config.toml
dataset = "pixel-art sprites of 400 made-up characters on tiled backdrops"
crop_scale_min = 0.8
targets = ["colour"]
activation = "silu"
muon_scale = "spectral"
adamw_lr_other_params = 0.0022
lr_schedule = "linear"
Rows from block 13, named by matrix and row number. Rows with one number belong to one channel. Each number is 200 + 20 x the weight over its row's rms, rounded and kept within 0 to 999. All counts start at 0. After the name is the row's rms in percent of the matrix's.
# convs1: 3x3 conv, stride 2 (model.blocks.13.convs.1.weight, 384x384x3x3), inputs 168-181, a 3x3 kernel for each
# convs2: expand pointwise conv (model.blocks.13.convs.2.weight, 1536x384x1x1, transposed), outputs 1428-1535
convs1.88,082,190,189,198,202,221,208,225,250,222,184,209,201,188,205,193,210,191,216,197,217,223,206,217,188,220,225,143,211,168,215,209,191,135,178,187,133,189,175,182,185,205,188,184,181,210,223,218,230,192,218,160,231,214,225,190,206,199,195,185,178,212,189,202,213,211,181,166,186,212,192,224,235,208,198,223,182,216,180,171,211,187,201,204,192,206,202,195,188,179,229,162,209,194,201,199,206,203,200,174,196,212,218,205,196,198,213,193,221,212,205,216,209,207,218,195,208,227,223,199,207,196,203,209,170,217,221
convs1.89,121,192,194,222,195,195,219,208,185,213,223,199,202,206,222,226,214,209,196,182,208,200,197,234,209,248,186,199,217,226,214,213,231,197,221,196,189,227,203,168,185,188,184,166,158,231,230,202,207,202,184,194,183,217,234,218,208,217,205,196,197,176,190,211,189,208,195,192,206,201,191,191,231,202,209,208,225,231,178,185,204,196,200,204,221,221,192,199,216,192,200,211,185,195,188,189,207,182,220,234,228,212,188,207,210,181,193,206,197,208,216,170,190,202,182,219,170,192,210,201,206,194,207,201,176,218,220
convs1.90,095,185,207,198,157,163,241,160,193,169,199,184,211,202,221,187,194,198,221,187,204,191,201,201,183,208,231,206,206,223,207,195,223,263,193,180,172,175,226,240,182,185,205,223,222,209,202,169,214,214,200,234,209,179,237,214,194,213,197,227,195,211,175,213,205,237,194,182,206,186,195,195,176,198,199,204,219,202,184,227,167,215,180,225,192,205,215,191,202,195,241,178,188,202,173,201,167,196,201,211,209,198,191,201,175,194,227,195,189,197,198,218,192,185,218,188,195,223,229,208,224,206,232,194,175,185,231
convs1.91,130,208,186,212,180,197,192,191,237,195,194,183,183,199,217,192,188,240,181,224,229,186,232,218,184,219,181,188,203,206,183,179,189,206,219,242,237,159,211,147,178,174,176,206,218,209,182,192,200,205,201,216,195,231,210,230,209,204,206,180,205,194,169,192,238,218,223,224,144,256,249,239,267,202,215,194,224,177,157,185,188,197,200,159,181,197,150,177,215,184,165,200,186,174,198,192,220,178,200,204,203,195,221,192,197,183,191,180,185,213,203,185,229,215,175,208,211,242,186,172,200,207,226,198,175,201,178
convs1.92,075,205,182,205,179,208,206,187,205,188,186,222,219,187,230,201,208,235,191,209,197,198,215,195,167,215,226,195,150,193,220,182,207,143,206,229,172,210,212,189,189,193,226,193,220,211,212,194,213,213,199,214,161,221,237,185,244,201,198,213,216,201,247,190,211,239,205,192,224,199,196,192,187,219,204,194,177,182,215,183,209,194,216,219,198,168,244,221,189,221,221,215,187,176,212,227,201,246,189,221,197,215,184,185,241,207,197,208,214,198,180,181,212,215,205,231,208,186,191,221,189,200,221,175,216,163,210
convs1.93,111,206,198,179,217,197,212,172,167,201,214,200,170,209,189,180,193,198,203,208,208,164,206,184,185,170,176,225,227,193,190,204,195,196,187,202,230,201,202,187,225,205,172,210,195,201,211,210,192,206,211,192,199,218,215,221,191,178,201,185,204,212,202,216,220,226,195,202,234,200,192,185,191,228,194,207,198,208,196,168,180,235,210,212,183,203,190,198,204,199,202,204,199,179,207,192,198,208,220,244,194,201,218,189,190,204,194,224,218,223,200,190,220,207,182,189,181,223,198,216,178,179,204,189,183,174,258
convs1.94,085,191,169,203,192,195,196,183,227,181,214,203,205,226,212,217,237,202,160,196,213,215,212,194,245,187,195,166,203,193,201,157,206,177,208,192,198,206,153,178,196,179,216,178,232,181,191,190,232,174,228,222,213,212,173,212,178,219,211,205,211,192,196,202,201,199,216,182,219,189,174,206,139,175,176,198,202,161,202,181,219,265,197,182,209,195,210,218,213,191,212,194,224,211,197,220,204,211,177,232,206,209,178,209,203,207,204,185,217,216,196,187,217,180,200,152,162,265,180,172,181,215,193,220,240,189,192
convs1.95,094,218,209,228,166,212,171,147,184,207,210,178,190,228,200,186,190,195,189,211,208,179,211,217,197,194,200,187,184,182,182,187,210,204,180,204,227,213,163,221,225,218,213,183,224,196,204,174,220,215,209,215,191,193,216,205,222,190,237,184,197,228,237,211,239,183,169,199,217,181,211,206,189,201,212,245,225,210,209,181,239,220,193,180,190,240,228,167,224,237,205,199,180,173,195,208,202,210,213,179,190,191,187,254,193,165,213,233,209,229,223,214,136,192,241,201,167,190,199,191,179,203,205,166,214,179,199
convs1.96,114,205,165,198,204,207,170,209,204,186,208,199,197,200,218,200,196,206,209,216,200,187,200,207,199,189,192,175,265,212,203,247,182,205,141,170,145,198,197,216,187,208,215,170,192,169,241,223,199,212,205,173,208,203,194,209,187,173,205,222,190,186,174,173,188,168,234,198,176,202,193,231,234,233,193,191,193,171,214,194,166,192,193,195,199,196,181,188,202,203,179,179,212,204,227,179,186,226,212,186,202,198,197,193,208,205,215,203,227,222,198,200,226,214,212,190,197,208,177,189,218,215,161,213,241,249,201
convs1.97,088,236,181,218,168,213,185,230,256,223,220,174,181,250,178,199,235,216,220,221,192,192,249,181,217,212,170,183,189,205,179,215,212,230,196,229,230,160,167,177,188,182,230,206,187,234,186,197,185,175,203,222,182,223,196,196,203,189,188,178,212,195,183,214,177,182,146,205,182,169,174,171,154,200,189,221,230,224,183,216,233,211,188,209,222,168,146,193,181,180,234,188,203,207,180,219,165,189,199,190,199,200,227,184,189,208,185,223,217,206,170,197,198,206,194,231,260,185,201,210,215,205,190,202,210,170,196
convs1.98,097,168,184,194,197,209,185,194,219,212,190,191,191,211,185,184,241,219,205,175,219,195,192,232,213,209,206,180,201,211,232,181,243,208,214,229,200,179,189,193,176,214,188,165,192,199,207,176,188,182,209,167,197,240,184,204,199,175,188,211,189,220,221,176,174,198,207,188,197,196,223,197,178,190,200,218,209,220,182,180,155,198,202,212,182,212,224,180,221,238,202,203,202,205,217,200,203,195,224,195,207,210,192,225,212,217,220,213,207,214,205,206,158,205,182,201,192,181,213,212,188,197,217,228,189,203,219
convs1.99,110,203,188,189,218,228,208,180,180,175,211,232,181,224,195,191,205,183,157,181,174,197,196,191,203,195,214,200,220,235,238,219,205,214,187,232,240,205,238,199,208,159,162,232,214,147,186,212,193,187,198,156,169,186,193,208,202,191,206,230,209,216,195,212,207,199,211,225,221,194,180,242,204,203,214,213,179,203,255,186,195,216,195,240,202,228,207,177,214,184,183,186,203,182,203,211,225,183,231,202,214,217,179,201,233,194,209,202,172,197,210,189,219,213,170,202,202,195,199,185,179,210,231,171,219,240,177
convs1.100,110,188,210,189,175,195,215,195,198,218,200,197,196,208,182,215,225,205,168,189,216,221,204,189,196,227,204,181,187,199,200,212,190,213,234,212,195,183,187,186,202,213,180,208,216,161,209,197,204,206,204,225,205,195,190,200,211,186,209,202,184,211,207,179,192,185,187,202,209,183,202,197,197,172,194,229,192,189,207,211,194,204,209,222,199,209,209,186,199,209,178,211,206,208,198,199,177,189,196,172,216,218,214,191,226,197,187,167,212,169,165,221,215,168,113,239,249,199,191,205,208,203,211,187,215,202,167
convs1.101,123,211,211,206,228,218,198,210,224,211,212,205,212,210,199,184,210,175,210,195,198,181,186,208,199,199,181,238,209,203,183,218,223,194,217,154,197,213,198,230,185,200,234,204,159,186,197,172,168,207,205,208,196,139,181,185,217,203,214,188,211,198,213,236,236,170,229,238,140,193,223,225,203,216,198,187,210,222,194,194,156,206,201,217,219,215,199,214,230,227,222,199,200,207,193,200,232,190,213,207,210,217,192,216,184,180,230,207,180,208,204,197,173,209,248,214,177,205,220,231,204,227,187,227,214,228,163
convs1.102,096,213,223,249,183,141,161,190,186,193,213,168,188,183,218,196,178,180,218,194,182,207,183,200,226,207,177,203,203,171,212,212,184,205,192,209,209,225,223,178,219,219,177,208,201,228,190,195,223,209,187,214,195,224,224,199,193,237,217,205,236,178,179,207,199,222,197,208,196,172,199,167,199,212,184,175,210,184,181,202,189,173,187,194,220,196,211,218,171,192,197,205,202,240,188,190,206,187,186,189,185,185,203,208,192,201,178,178,227,196,184,212,222,199,201,217,196,207,217,200,201,200,211,192,179,192,173
convs1.103,091,243,178,193,208,198,183,187,166,182,215,187,186,238,164,139,210,161,145,178,198,176,200,168,223,216,213,229,141,163,183,207,190,195,213,207,208,200,197,173,188,201,162,228,195,160,202,198,192,201,178,185,192,229,207,177,213,208,182,189,222,180,181,215,182,189,193,162,231,226,199,210,235,172,181,187,186,178,197,200,196,206,212,180,202,187,192,207,207,184,191,178,202,198,176,207,207,230,194,223,208,213,187,191,204,229,207,213,183,206,202,195,203,205,198,254,202,176,215,201,209,182,202,181,171,196,199
convs1.104,113,226,187,215,209,178,203,180,217,226,201,191,215,210,205,204,197,186,180,191,198,205,209,201,196,211,230,182,188,194,197,193,217,207,190,211,183,190,197,209,192,226,232,209,189,183,209,202,174,235,174,175,153,197,221,189,194,196,206,205,201,203,206,209,215,205,215,212,213,214,230,209,178,206,197,219,199,211,200,212,206,177,175,196,217,203,199,204,200,202,218,184,207,215,200,202,201,216,200,193,195,195,212,188,194,204,197,208,210,199,180,193,179,201,194,207,187,208,199,181,171,212,217,175,174,189,216
convs1.105,084,199,188,184,200,184,203,205,191,210,192,183,201,172,203,240,157,133,215,189,195,193,184,194,226,184,195,220,222,167,142,180,183,198,188,183,191,157,146,220,203,196,214,163,168,247,217,204,214,222,178,196,189,180,185,208,193,188,179,196,206,228,190,209,209,184,203,222,187,175,188,198,182,211,188,189,221,240,225,207,200,205,172,215,169,201,238,196,230,212,193,210,212,193,153,190,166,232,229,222,202,208,197,236,205,186,224,217,204,168,176,174,139,249,259,173,157,199,191,169,179,221,199,167,238,219,211
convs1.106,099,188,204,192,210,194,173,184,217,206,190,200,211,208,203,209,206,164,224,222,197,210,190,171,202,209,180,205,191,249,216,216,237,220,203,165,212,200,187,200,208,192,211,188,143,189,190,179,182,189,170,180,177,180,174,180,195,198,198,195,188,181,191,226,218,194,187,228,222,206,200,237,191,176,214,221,210,206,201,195,157,200,189,165,200,207,188,210,185,192,205,173,162,153,197,236,171,188,212,197,193,166,199,208,196,231,187,229,224,208,220,211,181,209,212,228,191,202,186,188,245,196,223,175,188,202,223
convs1.107,107,201,234,210,174,192,225,198,256,141,202,209,205,207,187,218,224,235,224,203,200,183,195,200,186,186,195,215,177,164,245,185,240,294,255,226,161,210,195,201,199,186,213,238,176,184,172,179,199,216,200,238,190,210,230,186,194,198,211,247,234,237,208,267,213,238,211,202,218,180,216,181,189,190,190,220,176,207,242,227,172,191,207,196,197,219,193,190,199,215,198,210,175,212,207,200,167,222,209,232,188,212,179,188,197,173,192,183,196,202,200,190,187,196,210,195,217,185,187,195,197,191,225,170,197,211,217
convs1.108,089,200,184,215,195,201,190,190,202,177,189,174,182,188,142,191,213,182,178,189,181,215,205,194,196,235,220,145,157,189,213,177,204,190,196,201,227,169,176,149,169,159,205,241,185,160,182,198,214,211,189,202,209,211,203,224,203,207,230,219,187,209,205,191,206,217,228,217,182,179,200,204,214,175,188,208,195,201,203,182,193,182,204,201,195,182,197,198,207,203,186,201,182,199,208,189,195,217,178,191,197,215,224,199,215,201,223,191,231,207,172,124,178,191,154,194,194,172,199,235,189,227,200,179,207,167,175
convs1.109,092,218,217,202,221,211,205,196,212,222,179,220,199,186,218,195,188,173,204,191,197,193,222,200,205,209,187,203,232,214,190,210,248,198,153,266,221,178,215,164,181,197,160,155,237,162,211,204,224,181,222,192,177,203,224,208,187,194,208,216,240,205,176,235,208,205,196,191,207,197,223,206,177,194,199,185,188,191,195,180,191,204,218,213,214,175,199,224,236,193,223,195,204,209,191,225,215,220,164,179,201,204,179,187,223,203,158,207,222,199,177,197,142,187,226,161,188,214,198,180,223,159,172,174,188,251,201
convs1.110,088,179,189,220,209,165,232,215,194,214,198,194,223,190,209,207,192,201,206,175,206,230,179,186,231,169,168,208,196,200,193,191,206,189,188,169,159,213,201,241,211,217,224,191,164,183,189,184,197,185,188,202,190,186,173,180,191,198,212,195,175,195,209,201,210,204,196,210,215,176,212,214,224,231,170,218,234,192,186,225,192,159,211,208,211,243,219,200,204,212,206,209,187,165,221,164,154,197,202,211,204,212,207,209,231,198,199,202,200,185,171,201,232,177,239,187,193,187,209,193,178,188,209,182,223,217,196
convs1.111,180,193,193,184,206,216,201,193,205,211,184,215,176,202,198,193,208,208,247,226,249,208,201,194,161,189,170,201,189,192,198,191,214,211,212,202,204,203,198,199,207,214,214,203,203,195,198,207,190,203,220,206,226,218,245,200,162,184,189,170,202,196,208,231,201,210,304,224,243,274,224,140,0,190,184,182,184,224,202,201,200,219,200,156,169,187,166,181,192,225,221,188,179,194,199,194,204,197,186,197,222,207,195,196,186,184,193,189,201,209,201,190,190,206,197,197,215,198,209,203,180,198,202,176,198,215,200
convs1.112,146,186,183,214,177,183,201,173,194,209,200,202,213,193,192,192,203,214,199,228,199,195,227,188,194,221,205,199,202,196,251,202,195,217,198,203,210,209,190,159,209,207,162,225,198,169,207,207,175,196,213,231,199,213,199,216,217,213,174,186,224,194,180,206,243,233,180,240,237,95,247,282,179,190,174,198,193,189,217,192,198,214,199,206,209,185,204,230,197,150,191,188,194,183,213,187,226,207,183,180,209,198,200,211,183,224,209,196,199,216,175,205,168,167,192,183,183,198,187,193,198,184,193,214,189,195,183
convs1.113,090,204,205,181,203,175,210,192,197,196,207,196,207,211,206,194,207,215,223,205,216,218,209,222,202,216,218,222,203,202,164,131,141,164,193,177,185,219,174,227,212,194,212,196,202,176,222,220,206,237,214,232,215,200,224,200,194,185,207,179,188,193,188,179,205,162,208,208,224,242,193,221,209,215,203,190,146,155,158,185,166,167,226,186,204,211,163,179,187,203,181,219,211,213,193,193,177,203,187,192,199,212,205,204,211,207,220,220,215,204,195,190,221,193,172,211,220,184,211,207,220,203,248,246,173,201,206
convs1.114,083,213,222,193,165,181,178,186,221,130,210,197,200,207,189,199,210,179,183,200,183,207,192,189,228,167,196,206,220,193,180,231,231,194,247,212,135,237,181,203,205,215,220,151,228,133,172,189,208,181,175,183,169,188,170,189,208,205,198,200,198,196,209,205,191,190,212,204,241,219,252,209,182,198,189,187,238,220,208,252,264,179,203,217,215,194,204,203,182,195,197,222,194,201,194,197,194,190,188,189,212,192,193,218,192,196,191,211,196,194,208,162,207,240,192,161,219,190,176,177,181,210,170,214,197,219,226
convs1.115,081,217,179,179,237,139,198,190,206,188,209,183,187,202,202,186,197,204,169,216,218,220,204,234,185,207,199,198,190,206,181,182,195,203,202,231,238,187,169,174,194,194,196,154,245,240,191,212,210,184,198,185,195,180,208,188,221,194,200,175,197,175,181,218,177,194,190,155,217,193,149,227,217,176,211,190,188,244,207,228,247,226,230,220,189,190,187,194,174,180,191,193,199,169,159,215,172,230,212,182,227,216,209,201,176,231,231,180,201,192,226,155,214,226,194,213,225,190,187,187,197,192,201,195,194,189,231
convs1.116,089,171,180,204,210,209,176,197,229,200,193,188,192,220,183,199,186,217,231,205,204,213,204,198,231,201,188,213,207,170,190,235,196,193,256,214,137,218,168,201,215,182,221,224,257,195,191,187,201,216,197,187,226,161,192,211,226,183,221,207,168,205,204,195,204,211,225,223,247,193,205,221,170,226,218,168,218,226,162,256,209,117,201,209,216,204,208,179,225,186,171,229,210,174,186,193,194,166,192,180,190,229,219,185,190,199,211,186,256,193,189,184,208,209,188,159,229,197,212,216,198,223,191,197,215,169,179
convs2.88,070,203,179,199,187,235,172,198,186,181,209,199,196,194,213,222,200,180,240,193,199,184,204,214,201,191,240,150,223,183,146,205,220,252,194,201,233,240,197,207,202,205,180,192,193,195,215,201,186,242,173,198,196,209,205,185,199,214,177,192,199,202,193,184,143,200,207,210,221,227,219,188,195,220,214,208,207,182,201,211,208,155,169,159,194,213,211,219,190,200,168,174,173,191,183,192,201,222,193,198,203,179,199,168,217,215,194,209,210
convs2.89,080,218,199,191,202,210,182,112,206,223,235,214,203,203,194,193,212,216,214,200,201,207,206,186,194,201,258,194,203,193,166,225,195,150,206,199,218,195,193,202,209,208,220,203,187,219,199,233,200,215,208,189,196,217,195,194,201,225,241,202,239,206,192,203,214,209,190,163,194,156,196,179,112,193,184,187,212,201,198,204,182,224,197,204,203,198,183,205,197,182,188,181,189,202,225,195,209,192,199,183,188,193,184,205,183,169,182,207,211
convs2.90,103,185,229,196,196,181,194,238,217,218,214,216,128,200,210,176,220,210,199,203,191,161,201,165,196,202,216,197,149,174,217,166,199,223,205,201,167,183,216,207,209,221,194,223,177,197,190,190,186,152,188,196,196,236,197,196,181,217,171,196,230,189,197,180,186,204,193,177,208,155,166,196,200,255,225,175,188,205,199,198,114,192,208,205,179,185,161,197,198,194,202,215,194,221,209,196,209,146,227,189,182,200,205,194,197,158,188,202,190
convs2.91,154,196,206,231,208,176,212,240,192,192,164,239,248,208,204,203,197,200,213,201,204,179,199,220,190,160,144,281,202,264,227,210,179,199,189,188,214,204,209,200,197,193,211,211,200,202,197,193,207,211,187,194,191,243,208,190,214,194,208,212,212,196,206,203,184,193,205,219,229,208,169,200,190,221,218,207,187,195,192,199,203,210,204,193,194,184,186,201,202,210,200,196,286,164,200,204,193,174,198,213,199,265,207,200,204,170,192,196,205
convs2.92,078,170,220,203,206,200,174,164,232,216,185,236,193,220,210,203,218,194,199,164,214,199,188,203,176,231,195,214,174,194,193,196,201,205,212,213,167,197,195,199,197,219,196,260,190,195,183,190,208,217,228,204,200,227,197,187,219,200,228,205,211,203,186,222,224,224,179,250,157,147,212,207,236,178,194,191,205,202,222,212,157,186,213,183,210,183,228,206,201,193,195,198,209,177,239,206,201,194,201,233,184,247,203,230,188,183,190,198,216
convs2.93,095,174,207,204,208,201,213,200,196,199,208,181,185,188,261,202,202,199,217,205,195,191,208,205,185,171,182,223,193,232,214,276,248,186,184,210,183,193,192,189,217,190,241,185,202,201,196,207,191,229,215,188,196,187,266,200,182,193,230,204,121,194,204,203,197,242,166,188,168,196,185,217,218,195,207,268,192,207,202,204,192,200,199,132,242,191,142,214,204,185,193,204,198,184,184,186,201,178,198,206,194,186,186,179,192,212,187,178,203
convs2.94,076,216,188,192,244,180,202,229,198,214,174,214,185,195,214,190,182,195,207,208,190,177,194,170,221,197,233,283,195,184,231,167,181,211,200,214,238,190,190,213,203,227,177,207,205,142,185,203,204,178,197,200,202,220,208,198,204,205,193,175,189,206,218,185,231,189,205,211,145,170,217,227,208,158,199,198,193,224,200,195,238,181,204,197,190,202,207,195,170,201,214,235,251,193,186,235,193,178,198,197,203,233,208,231,206,189,193,214,194
convs2.95,078,245,206,193,205,206,197,241,189,210,180,209,198,157,186,202,207,193,213,219,191,222,189,216,219,200,191,164,203,212,201,181,191,204,191,201,206,152,175,204,214,201,188,184,233,185,188,194,202,142,195,201,198,205,182,248,194,186,156,228,208,203,191,194,137,176,204,205,187,202,168,209,210,198,185,187,209,202,189,201,183,203,199,219,196,230,211,197,172,180,187,190,231,184,213,196,196,178,195,218,205,228,205,202,205,190,205,227,208
convs2.96,094,189,213,221,206,222,217,189,221,225,226,200,251,206,200,202,180,167,117,196,196,216,210,164,201,204,227,125,196,172,203,228,173,214,200,197,165,199,190,203,207,216,203,235,178,194,195,212,190,222,213,197,203,205,204,180,202,193,194,195,209,207,203,256,253,229,198,171,173,192,203,200,229,217,176,207,200,225,188,201,152,143,204,194,200,215,188,192,205,238,218,190,214,208,215,191,196,179,192,201,187,176,217,198,187,173,201,189,211
convs2.97,090,229,195,91,193,184,208,179,221,195,147,235,229,199,189,183,228,195,163,186,192,169,221,186,178,218,220,211,200,190,233,235,211,169,180,205,208,169,214,206,197,181,223,214,183,211,201,208,187,122,211,195,196,183,196,188,186,194,221,196,198,180,189,201,209,187,215,218,208,175,238,194,142,202,183,182,205,203,196,206,219,208,209,205,216,197,186,182,201,191,211,170,214,180,228,197,184,160,187,204,194,241,189,204,203,188,213,219,179
convs2.98,066,176,212,238,222,186,181,239,203,201,157,187,189,204,196,192,205,193,228,198,198,218,186,185,235,208,212,143,191,171,218,210,196,227,199,205,203,209,194,197,208,202,198,208,208,149,199,212,193,201,217,218,218,218,195,194,200,223,218,210,202,187,189,196,152,187,218,223,177,154,212,188,219,223,170,203,186,170,185,205,190,185,206,209,186,208,230,201,207,236,208,244,217,216,233,211,195,208,203,182,195,198,144,261,205,185,210,232,203
convs2.99,165,204,221,195,132,196,222,158,220,183,188,190,190,193,203,195,225,231,220,186,179,216,198,241,199,216,216,205,220,193,150,196,203,205,211,200,164,216,203,198,203,220,203,175,208,198,184,195,181,216,200,209,199,201,203,203,190,164,202,211,194,202,194,219,204,217,195,210,217,190,179,186,215,193,196,218,202,217,218,211,177,258,217,191,212,208,192,203,200,203,174,211,144,200,196,201,206,228,212,237,177,207,205,188,188,216,157,202,208
convs2.100,093,190,193,206,193,194,213,155,179,201,197,184,197,200,253,214,183,214,212,214,195,189,203,208,210,193,197,248,204,174,199,231,148,232,198,178,203,231,220,202,208,189,209,212,199,215,199,193,192,216,240,185,206,238,269,190,170,175,166,193,130,194,209,194,183,232,165,193,196,165,230,203,233,191,200,244,193,201,215,196,186,176,199,134,223,217,141,193,191,202,208,163,207,177,195,181,196,197,188,206,207,202,200,247,201,197,195,151,194
convs2.101,099,174,203,175,208,174,208,195,197,223,135,229,175,195,204,224,218,200,232,211,204,202,226,191,216,184,197,166,212,115,197,228,201,190,201,197,212,226,210,202,190,181,174,182,184,203,189,190,200,169,208,191,209,215,208,193,211,199,222,205,198,151,199,204,180,215,196,181,234,223,208,206,185,180,195,197,189,196,193,201,210,234,200,172,199,217,224,190,196,218,195,194,194,200,212,193,206,209,219,188,194,214,179,193,168,167,213,215,204
convs2.102,070,234,183,246,223,175,208,225,176,186,206,225,186,206,208,194,200,202,189,178,203,196,204,163,198,170,207,186,193,119,192,234,209,226,201,195,220,237,228,201,197,215,224,244,176,187,189,192,205,199,203,212,205,184,196,176,191,147,124,205,189,204,181,184,143,195,204,208,225,185,165,203,207,206,220,185,185,194,185,206,204,196,195,209,203,183,233,201,219,169,231,233,207,206,194,204,196,179,190,169,200,199,182,261,199,200,214,239,175
convs2.103,069,198,206,188,194,190,220,248,276,190,153,206,220,197,217,226,209,206,224,182,200,196,196,238,192,191,174,177,226,226,221,212,257,222,212,208,178,171,190,206,192,185,243,193,192,188,206,206,194,217,226,212,205,185,198,186,206,237,214,204,222,189,216,197,220,210,194,219,218,232,287,177,215,200,181,200,208,165,215,201,172,252,192,222,232,215,160,190,176,191,172,189,207,190,233,212,205,239,179,220,183,194,201,185,220,218,208,200,216
convs2.104,116,206,200,185,209,196,188,218,190,188,230,184,210,211,203,218,206,180,196,202,193,200,211,208,191,181,193,199,204,190,202,186,213,215,202,216,203,208,212,204,169,194,195,213,204,205,229,197,188,205,195,148,199,202,198,216,203,194,222,203,187,193,218,203,247,201,204,229,225,295,173,221,215,201,197,196,198,223,201,136,197,191,204,198,189,202,179,194,189,236,210,239,215,192,193,202,196,209,201,187,309,214,197,216,202,178,187,206,190
convs2.105,069,209,205,241,205,242,166,200,195,231,217,205,217,199,223,178,219,194,124,207,193,209,201,198,174,181,212,173,204,224,190,246,197,198,213,206,199,205,204,216,200,235,171,217,227,213,200,201,201,205,188,201,204,195,202,233,161,162,195,165,218,208,216,217,175,189,227,235,210,170,196,190,212,188,200,212,179,199,201,202,221,171,192,194,195,214,243,196,176,200,210,209,180,192,196,186,204,232,214,180,214,204,194,192,185,188,218,203,221
convs2.106,104,161,179,157,196,197,209,259,180,180,170,183,230,212,164,216,207,192,226,208,206,193,234,166,206,199,200,182,190,261,211,189,235,212,211,206,178,192,194,205,209,204,202,199,190,210,172,203,205,236,180,204,211,197,155,228,228,226,185,180,255,177,202,214,197,205,213,167,170,195,200,207,194,205,207,173,208,202,254,206,213,189,195,231,183,226,182,185,210,194,197,208,193,198,222,202,197,241,204,212,197,167,205,188,174,97,200,212,195
convs2.107,119,225,182,223,208,173,221,217,177,158,237,205,213,196,194,192,190,206,185,198,202,144,211,180,203,206,229,218,191,202,202,180,184,202,210,194,227,192,207,207,203,202,213,180,198,204,193,210,179,194,201,208,201,188,188,200,215,225,226,209,208,179,204,179,196,186,197,219,159,206,190,207,203,208,264,201,239,195,194,211,154,206,183,212,205,198,164,188,185,205,180,213,221,216,196,207,198,173,168,199,207,196,208,216,205,181,209,203,182
convs2.108,084,183,205,183,187,206,210,162,217,176,214,200,214,200,193,193,217,205,223,193,202,171,217,208,189,216,203,180,183,179,213,146,201,221,214,189,182,170,197,207,196,226,166,194,183,201,192,218,196,237,203,205,206,250,188,173,197,161,219,213,222,188,185,200,203,165,205,209,256,184,132,215,233,195,202,171,177,186,218,202,210,245,209,231,147,191,206,169,203,209,208,212,181,212,179,202,217,211,238,195,194,189,186,223,158,172,157,231,201
convs2.109,086,199,208,213,209,190,208,237,124,185,187,179,267,173,206,184,242,212,231,211,192,241,200,218,206,169,192,146,158,157,222,201,233,192,195,198,193,192,190,208,192,195,200,213,210,199,189,179,205,210,210,212,198,209,205,203,184,196,224,188,228,189,213,221,209,201,189,236,247,179,201,198,190,227,175,208,199,190,220,204,181,221,204,199,216,211,192,227,218,209,201,230,193,165,194,197,198,203,182,251,194,163,200,228,210,206,211,189,179
convs2.110,083,173,184,174,193,199,196,207,211,177,202,200,158,205,185,186,133,209,192,196,188,191,222,216,226,212,204,276,189,189,208,181,178,195,188,198,246,194,203,201,213,215,169,168,212,181,185,191,193,223,174,189,195,209,191,187,277,170,180,221,174,201,196,175,209,233,191,209,253,214,195,188,206,164,205,201,194,201,172,194,177,195,193,203,180,179,162,215,206,233,184,197,208,202,207,206,203,168,201,170,188,168,197,184,185,257,185,205,231
convs2.111,144,234,191,346,206,185,200,163,221,211,202,174,209,200,190,206,198,207,148,217,199,189,205,277,215,189,176,232,169,161,195,198,211,189,195,204,210,178,207,202,197,185,208,204,220,197,207,203,198,262,193,198,192,209,193,200,225,222,205,202,204,204,197,192,201,179,214,205,241,192,207,220,212,214,197,218,191,204,191,192,194,219,192,207,200,189,209,215,198,237,198,180,177,158,197,199,199,205,203,179,208,228,191,192,206,250,197,209,193
convs2.112,136,221,203,194,184,202,207,199,235,177,207,152,227,207,204,212,198,177,229,163,201,201,200,210,163,189,179,170,205,244,195,210,171,180,200,203,221,215,187,203,195,190,205,201,192,217,206,210,202,206,210,193,179,196,203,177,174,203,202,197,158,201,205,200,201,208,195,194,188,245,187,207,250,184,200,186,224,196,192,190,201,204,193,207,198,194,180,200,194,201,184,200,183,207,195,189,203,222,194,223,216,109,215,194,194,176,180,194,191
convs2.113,106,182,176,212,178,191,198,196,215,216,199,160,190,210,197,213,196,159,186,188,202,235,196,198,163,185,170,247,160,302,195,191,190,189,204,183,229,208,209,211,191,182,206,221,227,248,211,201,202,221,173,176,198,212,201,214,209,195,193,201,186,208,202,205,222,218,210,221,162,220,197,210,210,140,181,215,208,230,192,184,190,178,203,224,212,206,201,199,197,212,174,214,217,209,204,198,200,195,182,187,226,195,211,202,196,188,177,188,208
convs2.114,086,222,207,208,207,178,195,153,166,183,294,226,207,187,199,178,176,232,195,214,207,212,199,189,202,239,224,197,186,191,192,140,194,215,193,197,182,175,209,202,204,199,209,248,206,185,219,201,191,201,200,206,210,209,208,205,211,246,217,208,223,194,199,186,201,206,202,199,233,202,178,215,182,241,242,205,176,211,192,192,196,177,210,213,207,209,209,189,202,189,199,194,153,290,191,203,198,170,196,206,235,183,194,191,193,179,208,204,168
convs2.115,084,190,190,202,198,182,214,177,220,227,172,173,227,215,188,193,156,210,186,231,204,208,186,222,190,191,222,342,186,190,194,246,206,209,191,198,218,218,200,200,198,193,218,260,204,207,199,213,191,195,197,192,210,237,209,217,156,161,153,226,236,182,199,189,205,209,188,213,172,86,202,184,223,257,184,207,194,191,185,202,254,178,213,185,184,188,220,175,201,206,199,175,203,198,191,192,211,190,214,132,192,210,160,172,198,166,185,181,192
convs2.116,073,227,191,156,189,203,167,217,213,238,229,199,194,219,196,188,140,202,243,195,189,163,203,236,181,189,219,161,179,118,185,201,157,210,192,216,212,184,201,198,213,189,201,217,183,198,206,200,210,204,190,192,197,154,196,194,248,212,172,201,217,199,205,225,186,198,202,178,122,151,208,195,197,200,155,182,213,215,180,194,212,221,218,194,197,179,191,212,195,182,211,195,192,225,202,193,202,202,195,203,181,204,212,182,204,192,218,180,189